config.toml
dataset = "synthesised sound scenes: up to three everyday sounds over a background"
input = "waveform_16khz"
encoder_activation = "silu"
encoder_channel_attention = "se"
encoder_drop_path = 0.2
label_smoothing = 0.05
decoder_layers = 6
decoder_norm = "layernorm"
decoder_head_dim = 32
decoder_bias = "none"
decoder_qk_norm = true
decoder_tie_embeddings = true
lr_schedule = "linear"
final_lr_fraction = 0
Rows from block 7 of the audio encoder of a small audio captioner, named by matrix and row number. Rows with one number belong to one channel. Each number is 128 + 24 x the weight over its row's rms, rounded and kept within 0 to 255. All counts start at 0. Numbers have three digits each.
After each channel's rows are labels from the 100 clips, of 14976, where the channel reaches its highest value: "responds to" is what is common among them; "lies over" is the class under the peak. Only what is clearly more common there than usual is listed. The data: synthesised sound scenes: up to three everyday sounds over a background.
# convs1: first pointwise conv (encoder.blocks.7.convs.1.weight, 192x192x1), inputs 96-191
# convs3: second pointwise conv (encoder.blocks.7.convs.3.weight, 192x192x1, transposed), outputs 96-191

convs1.86:120154136119126138159119111122123143091107087140092126104122151121154114159119146087067141152123151132118152117086078119122107095110132092138115140130146155092155136120101151116130148147145110103092123143128136166133137109148106146115120136099129105089117159158174104131123142061102130097
convs3.86:123147127084131130147113160180116134121127152129182125101148071146143152126118108153137139157148167135122139106171081149151128099165144113129140085113095143156123163105118135138120130134133141107130132146096160161152107105104097160129098148122156131141122099106159141150125149110136137130
responds to: door slam; snoring
lies over: snoring

convs1.136:100146182124101135122184105165124147107136108105105104128159161140138109133127125085060127155124143119132129130103107098146112163143142111152121136136161161128161152125125166136151155162127116119107123113157135122123162106156150109132148133134126112126086146131170103154143147117124047093
convs3.136:119132152134159146127130103143154078126121103053113158074139166095120135159150087144147173105144122127099140122164094079131147161155144099125109132102137134116093073140109136131099127067103114136115118127101107150135107165132162107129128128114125151126097086136126146154145118126131066144
responds to: coin spinning; first sound: coin spinning; drum roll
lies over: coin spinning

convs1.124:116117120105130133112122062088111130128140142118116137088152127139101146148127091153113104137131125114130108148136122087147144097101159098145107095114134131134102125104094134114155091157126122133104110137146116104134150121127118094136115123115114168128146148089119113132125136121171141123
convs3.124:147099132110126117140133130174175091157158142091079137138094145133087115145128118133123141092093153126143099104137121117118143147120087109173131142138160087125090117090098126140126137155152132123115148143128090116136158111168127132126130099137171127139141159141101132152088150123097155142
responds to: meowing
lies over: meowing

convs1.135:110167182119133132122117129129195135111136129136144150143133176144129128118131114109117144074154165146111107217109077157109087150124101116151141118154146162133179141136168170141160139136117131143140117103118140119113187154134119161131103129123086122126136117143130166093138114138140127105
convs3.135:117096141115118137134107157136181133125097136132127118172140137140133147108131138136138132162158137082136121148153116110157105147079130108134201096127104105123155111139109123097111148106134177079109143150110102094108181111121105125079117130117163143125083137134099144137161109121121141075
responds to: car passing; first sound: car passing; number of sounds: 1
lies over: car passing

convs1.82:080133094119127174103126109104107107130141109103167146142122127106150137133140105135135126138097124132155148164097087113124082131103108161130120164155115119115131106100155137158161062094142130117125147140148196108140125093110172123151128113139141068141097157094119110166160097137136153130
convs3.82:146125115113115157127109130104110148111155140102112093087099157133097130127122134142120079158117095105155057140146156107119102119090116107114132100111112160101168142141092177107142098118127132134142118129139103088161143132121136126135117164124145105138122147104116121142156138110156153133
responds to: explosion; first sound: explosion
lies over: explosion

convs1.144:121137169113155118145098107090116150115124154166137165126145173140091152149151125169069148072120110115083106088187143135194076116095133109166144123125172177127091139094117132118144117152132159121141115133127079123123128120133136148119094124108107156132142128122162157151168147106158121132
convs3.144:109147102122079122127128127162132127124142149123102101142157163143126143064114121117106149122104119135136082089102095087129121131142131161110110111104110173112142132136092140115129130185108107155088140129132092188100152100143097138080104107119116127090139114105101093121145155129059082151
responds to: car passing; first sound: car passing
lies over: car passing

convs1.185:155160135139108107143153132129140124142144139161127152119099136151128147131132142099154135162133130099145095093125137112154136106111136109149127152151125090126108144150107094159145136069153144139163140104120118157104126131144150099148110142151118110114126143142160158131144107113153120167
convs3.185:104125123148117114155131153110098119132133100117140113157107143134145119109139122146082101098124117092108083072078153111154124109186136127092137093117058136126126118131129154142153134135123147140175126142152125108155117137139150100137124128163108126171120170148133060144140141171156083095
responds to: number of sounds: 1; glass breaking; first sound: glass breaking; background: none
lies over: glass breaking

convs1.109:160144134148170125157121101134110101139188149122145143110126114112125114139133103166158121122118142092088123132139135181176124137125114087103114097125061146113093124122146143111139143099158171140128123100110145151109072135112094156156127124133176139146140119143131134095119146165148112195
convs3.109:136125131114087129160130129149133114117092091100130113177088169148135154086122128108091127135102122134115132183058128126146123164111130113151115114102108150074111128133096126137153124141116087086112097103110179119077130111114102118166136123121084115117132114160147114116134095115097078152
responds to: mooing; first sound: mooing
lies over: mooing

convs1.27:124145158146139131178130126144142136098136121107144156099131179106122130156145161119120111138116124093124099109139122091101083129082116132122146084136129116102094160126146161168147130129129129090107102122147147120094135167116133118115102123130092166112080140080131155139109124098126146119
convs3.27:131132135140166141138138127125223108122145130174123129113101114140100144133146137118086126110111123098146109149126142086106103140121114123159078114115143113117149111148143166117107138088103110129121125139098104138140125114141091142099118184100162165121142132103139163140123131126155122152
responds to: whoosh; waves
lies over: whoosh

convs1.24:159119112159124101137115118138120100066154145096135174130126118166134128133143123102149141185179129157103115136112141112112160177151134128140140125133132102128116121119140096129103105117104114093125125075157159101163139141157084126107178118119084124121118138084127134117139148160088107100
convs3.24:086153150138137133129143096124152123136118138121145051152113151136129119104144107140127131112105137135135149140141081100171104183144103154147115137125096145135116095166087121141104158168118117113127144093125161111113108128118164153162136148150097120095168157153142149085143146111119087151
responds to: number of sounds: 1; doorbell; first sound: doorbell; glass breaking
lies over: doorbell

convs1.34:086100135096114181090099101123113149132127143123125172119154170150097135124118120112121111138109126126090120144128092109125200169160160147181098073142102160159142170147128149120163170105094109155153149118110084128138113140162131133149136138094150131129115131117122112121128105125156120155
convs3.34:106140102171119124147156141143094161135116136093135129177156127127157145125129133124176121122133105114118100122141142229140123104153134128127174131126109143116101178161103147160131177141121156145132166134137133095092130150084183152122134142115143067167107084131126122147154155161128116109
responds to: ball bouncing; first sound: ball bouncing; knocking
lies over: ball bouncing

convs1.117:188145108130182081145134178146094133137097136120150094138122083128138094089134130109095173089092081104136161186145131102135121126137121149083130146140138193145140110124172139146146175144187094192108151139130068143117116144162176106166140154120137143132126090123118119152109139143136079133
convs3.117:139171121162126153136083149058165121167139141067122092105101129141106114097117146122128074145125139122126118143124101079131109132128112132148138145112159113175151086146113163108124123199162145142095160126117126127111139117112149171093130131104150109079158139093132111121118124076131105110
responds to: thunder
lies over: thunder

convs1.98:122152133153168126098127114125093159133109100128084150103140158123147156170130129130152156170094161117119154114162111151127108118165104130129123123111163097075120114157081102138137161181096154091095117119104148116093168121167122131098139163109108148112143117102156151150123169097143116103
convs3.98:133114127116075152123129119091127113086113160104090138091165126151152158140101113117151127137140156121123122155104155061148140154141176102105090095118104109120094140160104166111111162090112151146102117144110125124164123161150083120157134125104163122126122160132137116172154094118128082110
responds to: whoosh; clipping; text has "clipped"
lies over: whoosh

convs1.41:108103072156105159075117148096132153114144095189122148097137112122139107088121111148146133142112143111126141155160129145137081098173119137084101178124207138109126123115121089157176129149121113148147109142154156163124143148172125159092132145121154107110134152131162122109108128151140093126
convs3.41:132088140149137144140176089168089150128122120114165132088105134136154136112133153115098139138122094131121139124109104161111139148140147169080131118161126165134123170117156126177102151072097147086123137102131093115119107117180166130163152163138139149129144116119152132148096171133117150140
responds to: background: none; phone ringing
lies over: phone ringing

convs1.59:115142151088131134164157111102132126137099154128108156091131144148143117088180148143063140152104149123102094156123128111109157136157130136129095172132158085134103111152138150170152138147125126156161130124133122143130145154134131106153133148120106135134132132134120125105126088158090167104
convs3.59:141155160140102130145151146121164163122096103107141088135105132125088119162157136094128125104087150156122103099119078087129096156120108145149135147153108086157108110130151148142139134096096090102101124109126127129152144124123121116100139120120085133123117135139134126097080178118150145157
responds to: coin spinning; first sound: coin spinning
lies over: coin spinning

convs1.166:104160191147129094168126108146137160101139121120102121158110116109108112136109158138130175141142164115102102142144107140139150150053162106135169130136155148118106138104137149111132087129134132092132177108140153095125108175134126117138156110123116131122083105122156141111139140128185156102
convs3.166:164143173152151117149121148093167122159114125120112143130127137138145103134157100073092156147109146093121173127104119154165143142151118118123102163153151123142146141134141139132118165133140139113130096122154160105155173135128114148118142111104183099146162160133139161130109170099128156169
responds to: snoring; first sound: snoring
lies over: snoring

convs1.65:132109128124133106170084153151124110111095118160119117126157168139137119125099109121072110065133113138148117128144166144121152116077145105095134134116157153167127117105131117123136141150143148150125145143119101166120105134147125114108129118137121121159117116125105120138172160096089104170
convs3.65:116147082151113122144140165169157144124137152159104129165110128145129166083151124122084113105124143118120126163116094148121090125085141137078125136137126140134155156155119170081110148098100123111144118125125118065087091122137078087075099112139127129100091124104138101141120114109113124091
responds to: door slam; first sound: door slam
lies over: door slam

convs1.173:140153155104084137119134126111127112114091146122167153160130166058097135151145082118110102130141099140107130103134153092076106110096141103124098099140132126095107130085137142163145126098184129128163131115146156122088118151131121109122130134149121119120147162112127120120124108089090113117
convs3.173:150104114110143111127107130130145108156144142111138143129105125105097186145158096118127154180122093092130095100125111143116137107120125131080137089126068161101126142110093133120160087090117136152108139111119148146120162150117168140114113122123127106174099153139085142137183155123154167094
responds to: howling; number of sounds: 1; first sound: howling
lies over: howling

convs1.187:162112145167098127147142165100151136087101125120124112143126135141118155148111126145129144140099166117108101158181155142143142146136113183128135136125112146146141155187159113147127087090113116074128120115173172128139148105139099102118129153119154120113113072101142175085124125131150164106
convs3.187:149165112103111102147161156142121117136103146128144145102102118132115091117097123119129133145151085139159099134126118134142123121134133115146113130138162141116075114125139125100077124098125130136122133148153109100124096174108165142151133170127120145165086112155153173091124096089127085172
responds to: church bell; first sound: church bell; number of sounds: 1; background: none
lies over: church bell

convs1.32:148127144174152145126139101123140126122133118185098144118150124097111103138105134154147152156107110145132091121158091140120090093102117124125117119131179086090150130064118107138183155165104123140110127170121149124091163140165145133110133167165146155144156134094110142117126175125110139112
convs3.32:120098109100160134117115106090136138141123141121094134152184070142107144124090122124118091088133129117117128134170170142167078135108106098105099174154121128151091113128100099151134114117101075153140118157122134095132120109153102121116168109166123114105136116120101118094109106111145138143
responds to: laser zap
lies over: laser zap

convs1.160:117148140109167094157133087131124185158132108119118115096116132179157144132175127072062141137135158079149119163099099110110122120154119101127104126125109146137154109143139156182095149099100108160086136120143132147116133119141111115120097125118135102091121149147139116140142088131103112098
convs3.160:129107120139098122118126063186144114131160117139090092142079170101112111149128116101115145111094122099124102119116109174136145129141152147140147149116135121121107126143119114118120133142065168108100098150153143116124170091127126138093102115125121147135103128108118140146141151134077092161
responds to: glass breaking; number of sounds: 1; first sound: glass breaking
lies over: glass breaking

convs1.12:139141138109127124122138122111147110123111125117158129128129105110122147132132150101091125140186098150079068140105159141103100138105151141173134125132120107098147124131150157134150130149117114173114128131142136078143105116150167122089123108117146091110093096118143185178131093116113134094
convs3.12:123108135137101154156119115133154088169116129102139118172129156134132100105182131140143107128133125130098122127101089094152104131185100163105126141113122113121141132163103109159095148134138142103139087117124151116130109118127126121123128124122176134143129101165136148139172090137081115114
responds to: church bell; number of sounds: 1; background: none; first sound: church bell
lies over: church bell

convs1.57:157094142147093151102107120148117162152114139183147140107139120190133110120133137169123136126121142173113096145068144126133096113170128097102109126095174153108106098144186119142128128136111148121128149131082105157069075091147129146113134120168140127125133072070129127140144145139114117136
convs3.57:127133111137145138102135113133062133113106125141111150087123105108134124165093128111132120112133134122111117091133164134125167096145127116101122124103102168126101157075142112127200103125155128157161074111120082109129123160122113103089160138121140119192153141131130101102083109161157130156
responds to: door slam; laser zap
lies over: laser zap

convs1.129:080141150132121134152105137128100124116131144198132111133152126131107136130099187104156128174158148119108119147116141102130115096120108123092149102142102127138125132113139086169140173165135118122129108148163125093120126142135120129100141120135093162114096136135107137116162168145108101130
convs3.129:077135133141108130120148157097113093099110100143068104151090137115122096124141108116101117159125135149132126134124093103115136140133095111123168132107095130148123080134149127120102151125166105130102093110107143131113060122134121115146168090119154112144147135096182087151079129148159097133
responds to: whoosh; first sound: whoosh
lies over: whoosh

convs1.172:154128147119149116107137142146063125131117138139115164078154099129104099112096113119170143114146153104094132105113142123135140129137110162114142148110129127157151083132144122130127139133152078188167158103137174159085107078129098165095091059138114155143137108119131142141121126141115148128
convs3.172:163113134150118136167128119187148182133140121124123098111128170142122131089093126127121157161126120123122151072108083099149113148068147113129144149153126123114126127145128119156107104140131128095155103141086133150112152165088170116129116122139168137078129111094115102112130128110099069124
responds to: sawing
lies over: sawing

convs1.170:131155152134152136125156092171176110114141144123130076147111121122137126118135146125140163161103047138143200114139111112086119170193124130113092165110112120123158122112139113149135141161134135117156132123128143136092110176123125093142101110112159112118106112099123141125140123134101112137
convs3.170:132180104142142120125133134170107137122158127168103145130136125108153142111144176123136132117084109109145084099125114156094110135179124130150164082105098150083143137128127134141076102114103118091171112151127117097099154151125105120104100136116131157134068124091091142122128138193100170169
responds to: hammering; first sound: hammering; door slam
lies over: hammering

convs1.155:120130116095110122120140141160111140115148155141096122128138113109127144138086126105040123129107124125121136167118118160172163123136143131144070116118170102148125165113110109143154111126110149163082125088135078141104128119170114106117128134130112129135143167137125054173158116126134105125
convs3.155:100153113145165124122102145113053122140120104181151176100160100118137110162102119153122082196116094122135124172125138151141142090137095130141149158142144110167116116069177127134130134115097111130120103120136129113140152116102158129159149166152096118155131110124159093101108150182136154109
responds to: explosion
lies over: explosion

convs1.58:113136096109081138122113094113154109139107127105095159126126162114128146144060121148145121143144155157162163160119145117101133104153171119134106135148071142107151141102119057134117119131123115108110095105130171115174140115152081119146145132116151111099093111145162095138105117130134088091
convs3.58:145163131117165129131103121157121154151141161144133158080145087113098162161095128114095149140105159125125132127137163126109121128136165128125127156136126129156136108121124131105123143116096141079116130169118135112132150136174108149075158078148101177080092119130153089142107128120124143114
responds to: number of sounds: 1; church bell
lies over: church bell

convs1.92:105159141156119155093171136125130094127110073094137128148099130147132124180136149135088089130148106121173143102127150121105139150085169091133132118100130127084135147116134148100155129141143131124141122082118159131135118129183132112164145157122138121120125122123115101137126178115146087147
convs3.92:116155073128151118131129166112138096149154132131110140143170123139137186116089100142156145050181112151163127105158143144118123112177119115105114175117132110116112076159156139144097107100117125123115121149140128098110119125093095133159143106139140107136089130126130170104131145114161121126
responds to: mooing; snoring
lies over: mooing; snoring

convs1.106:162154141145096166103149129132081143104124096091130098139107168132152130142107090117130089139107157113095138118119116177101128140148118125096174132132165158180163140152132163111119119112179142111111151102172078115091128085105127111129123126129127135102140071125096127117093156108136098146
convs3.106:159140089140189122137172167092156142146139123107126097119133095122121145149106112103156155115160144103103098098141080107109102186135111118116129156104107107127127120098136105125128114093118083095109117142102110163133109122131116092130149151112147135145134156120144142139121103144117129140
responds to: frog croaking; first sound: frog croaking
lies over: frog croaking

convs1.80:134132134148133159174106191156125143149110125142152161108150144167101155142154118159127117103130153078146124114116137156140096142115136150106136135109157136096105155128130111109142169159106106130136135120133130120116108157104125125124111146093100163146105141148155158103168128122144126117
convs3.80:149137131144098106137133120094081147117111136131126136087141122133116120145126123118081080138082149128101137116098142115096167117132154107144131136153122177147135170136133141102175132134118141134125144139159107134129158149162147142118149104137144165099127157107134066151150128093137066106
responds to: whoosh
lies over: whoosh

convs1.127:149135120103155120149120119094141097120123091089138094098098125115126113104160111095159089178112159116118120094129089187140130133127133155146121124127125176099133157099116126127123147116084130144122098153097170146123125123111127130104131120121150136109104180148186102165090080139098116174
convs3.127:160143168148151091163142114156191113111147117117133075102130173138143125154112093106131126114096163131157137073135153111119146141101131063153118116111143167088129143125142081125126153133097105107095152140089113106116113121098079137108111091145161128130128088088082143125154135115081104116
responds to: laughter; first sound: laughter; background: none
lies over: laughter

convs1.1:141136056127162149127151136107121091172152126111140135121134092100159128163129155147175139158141136104127111170121121113131138117126142150089113133155129154135132118159117082084101111089109187092172111139111211132112141099105180121156140149139140088112093094120161138112107088141115151119
convs3.1:138138111126156168100143117085089146124103105146089109155097098119126115105123131091137120100137104154120110138140116150116128098133131120114118148089082139078164096089130128141131129115113149181159162098096092099111175133082094128096116122140166173087083099132119132131176126111155076121
responds to: car passing; first sound: car passing; muffled (low-pass); thunder
lies over: car passing

convs1.10:121162119185138128117146116095161107115128174111119201120110117111105111164118151136139114168110143138097120109170147106171126126120152118092154114160129124124134107133142106136123122118172146135107143128137178148149129119103126097158154138153095163112115154143114130124136107135147135113
convs3.10:106147081125069157116106082118116130098092081088109128125145124134120131125116118114121166129135125123182091125110154114120139119110142105118111097115107129092130113143128123125141149107132101156127124142079139144121122130155089119154149115147096136144135090140118129162123052143111111105
responds to: snoring; number of sounds: 1; first sound: snoring
lies over: snoring

convs1.35:117137158108131141140154067176115128106122115117122099149119171114144117110140143119138141088166100161164108137081129131075089137127150113154103118117161174140146093063133195111126146170128121154113127158110181089137144130157102126120116099119146118116150075105112110139139119112143108125
convs3.35:105107131128142121166148117081108122106112157149145120129121140119150120105141108121112119155104087098122179181084159124172144114100153126102140133095101139092121105096070179129113125158131134138115116156145118111135092115161128114133144106116140124112158091124107076107155095134154120066
responds to: howling; first sound: howling; doorbell
lies over: howling; doorbell

convs1.7:164138147159144161108154160112141155080115120136116120122110129128137090154068147117146145159099119123170164144107163125127158114123090149158117146159130140123116121111144130131118150129140118124113130145157113109122105186178119169133141140141147121121121121127139147140149203130101135104
convs3.7:130147124136138107138119110139111117144157095168134144101168101141141139128148141104135122166160151125148131115152142122147096114140077120123106116125076149111127116110127108125135108139086094165140141142111116134152113156110128140104081136138110108160108111141178145095122122153132140148
responds to: doorbell; first sound: doorbell
lies over: doorbell

convs1.77:090135113121128118130152114147122139131141121116064097138117160129128109085053140137109186186164104112144130161117138137109123117153143129165121153137127130095142113107142146142160143137099117159141110190099054154121134122138132091097109158122140144122110107124089118124127149103178133098
convs3.77:110140090175073114092103129098165103124150157126104140049127133133105180120123141170127135162101134121122110126142092101123132093132143113122135132132132120184136153179173130129103148161138140078116132130091117161125112117141129157106167120146152119139116156169153112155122149098099117130
responds to: thunder; first sound: thunder
lies over: thunder

convs1.8:131140154168081151114170114081095131109085142141133132121109163093114105134103096117122132104104110131168136133186158110155140123089152133142152122159118127160121144128112119144111138141116110134118133109161151163128139149172113087133118111114115142133114108166117125118148159084128171075
convs3.8:123127136113093106129154118088121127115060130182131099139125098119146080121151071094127145114148136126133146118154100066142112132114112133084090129172137129141101126118090147100114143149188155133129134158168147110104128153124100134098122124177070122136129097134100128107116112114121097144
responds to: coin spinning; first sound: coin spinning
lies over: coin spinning

convs1.150:131149142112145148154145097144154104105090127138105139144146125110108130166193110176145135120106142156088162174080149151109116140123161140133120107156124171084126144076129116138132127135151153157149114113158175079109148128180165117189088127146139114142114127095116144133175107130110113125
convs3.150:145142105117124156136106111148158128144138121111107138168137081172122139136108103151177144095143152141096125175139110111107128105141114157133146140071134130149129095134089179132116148119163147135155145094132175147097148138124105119109097122085149100126140149119125131145157134107087147126
responds to: howling; first sound: howling
lies over: howling

convs1.47:081157102099142149134123136085131084162119150143127143167141105118136096099120100124088144122122089132121141095124048123117148167116119155115118152125123167151106128119133117130124113138122127126110114081113171134122140100203138130165123099130113119137145135145168138158143132135121108137
convs3.47:121120124102107118147115122162206073153126120092131069125144176137102153079117103129160138143118112136125147107137169087107092145143126124124075131102112153080076111139099117115136111123111115169133126116135118126078122137120128148152091132151161135094137118093118120164172125152130141083
responds to: laughter; first sound: laughter; background: none
lies over: laughter

convs1.20:119115179119106118135114118117166144102081111151130158091099103073050133161157150132149105129135096117129130132120132095137129127149103115148163112133158121141115174166106120095122106138159119097118140110166106137136073186073119143141103149127124121146112143164131158112135147095094121094
convs3.20:135119079098165151123135112121083132089120094100137148157132095142156134111126123099112126099130100127135094139113120130159134108110087133140128166100159145084145126140112117101147116157123133147140139120174050119138121110127104101123119163139102137094144116139079118129141157141084131136
responds to: whoosh; number of sounds: 1; first sound: whoosh
lies over: whoosh

convs1.72:127107143130142117186106130114132097153088167117141159122132112122154098142133077105094116117122104121160110142139092103126138126119144106139132143109152110134090158147144130123154139136114172156121124119117082120092112106142111104148160135127130107128108162148105085127107107111160143151
convs3.72:108148101129119119129138099118122138153113111165133135096178131122141125112105090122133158128137146143157108109178157111125143099103155135088126135138124166060196059095141159097136096111133136119130145128090108172095151137115124158123153114146167142110091106118128144131142132145140108134
responds to: knocking; first sound: knocking; laughter
lies over: knocking; laughter

convs1.142:098132137149079092121126130080163140159147128174134140154103127111109110123121107136116157160116176156115149108170164125142092092106163130111117119121101123144107149101137074106105126117143112140136136148122150099143119135165137138169135142128121099088155122146152118119160130098155177117
convs3.142:112119086122164145166112114193115118112131122122130136125072153167113155121133129117117155130123123119102103113171157110078137136154095122143135131114141111113071163103135105130033132087113148121120142140101132184126161101114134141107098136117128108120079119110133152137139146162137085168
responds to: number of sounds: 1; background: none; laser zap; first sound: laser zap
lies over: laser zap

convs1.39:104108105097073114144126115109141154179122122167120136138166109110210119110137121131092098121145133160125152144123100151159141115148135099060125149141138144106153139118084123146121113150115145150109113148067127118134134142142118138118163123147138121114076147109143113120142126165126134136
convs3.39:142146144135128150152122174148146109132095115145111130162130112142114167130116137099122115092133168097144133091110152082150122148070159135147156148191122111138135133163131101133126108146119144113128141158122149174154151114127127114121123130120146139117135138128156107096113156104103101154
responds to: number of sounds: 1; laughter; first sound: laughter; creak
lies over: laughter

convs1.66:121144106122148120154139101113125135113057143189130096149119140084116107123127127158115121158172136099101133193160119174117112125107080118109114112152156149102125141105143119148159102088081123126133113139122109085106137120174142117116137110138114133123082175154102104131128117148134107111
convs3.66:086100093142091067109119148120149077125130114103127117128143149114152133116117098126149141136134160102136107138155101112166149089154126109117126089121094133102123082130127123139119109117106110146112109126119136172143145138117107121137084128168158114167122102147095089168155171113153134170
responds to: whoosh; number of sounds: 1; first sound: whoosh; background: none
lies over: whoosh

convs1.93:131151097102167131126136163116129131132096120098095095141121132144108107138082135120056121095101125074091113140178121088154167127135121169145083127121138059142131138155082145108100155149096127095105152118139115135132127107103159141125129108127131107140156170111108133167150134076149125141
convs3.93:139106130101140131124138133179148115129098119080098151152089137156135135089153127159121151101149119126150134134169130117101102146121172127123157131117138129126118159143108122086151140088116158132102118130155105092132135105138092130081155096103171132094155136109094150174130165129108135167
responds to: car horn; first sound: car horn
lies over: car horn

convs1.188:115126095151144173133146139121149116064123145167095116151169139090175136133133123139140098158142113124169116158103100120144092162107135145091176102094153140126178105146141118136110162120121144115121116141170147106122113101179137114125092149128130134131116141133126098103139113134134137097
convs3.188:141133132129131088118123118114144103122128096107140111106136111126119127144159136116097128061133142150126146122097161089163086105110153124160141138142106137116085116141101171105097115136088087138158122161124118177100091109124140140133148108112121097117115133056134114142129150104105151136
responds to: bird chirping; first sound: bird chirping
lies over: bird chirping

convs1.26:107107097119081163162105132135148123103078080142095139143110120136121124150105133086178130107109088138142125128122136115086120107133090081097108134143110125130128161104087093107129093097135127140187135139177153128137162096093139146184150149104101107170103180142149163092171160087111132123
convs3.26:162106071090148117092142135130089127148116137145121131142146142152102128124156116154109116099134081117103097145140125126152162128058118120108134166151137144082129133150162097104116116142078141124140089152129131113134170136126133123125128133135092133118127137114129106137128137152113108158
responds to: explosion; clipping; text has "clipped"
lies over: explosion

convs1.104:104153116185136149152123141087100129149147122111117148192134135088115142146144142180135144118106159103155138121137156090154145128150172109108113159118136118081112138099160132095129129121151132137133143150102171124122095154110143110123141149157146157122134159158143145117138086088095116146
convs3.104:183124092151154166155114150121138141132138190133122131133106075143124137150141130166142138127156119115103101131141112145142089111124125116096150133139148112139130150134145118131093095110156111094138152157131100085149165098150135172126136125110145109125106109092115129161177139099111116174
responds to: number of sounds: 1; snoring; first sound: snoring
lies over: snoring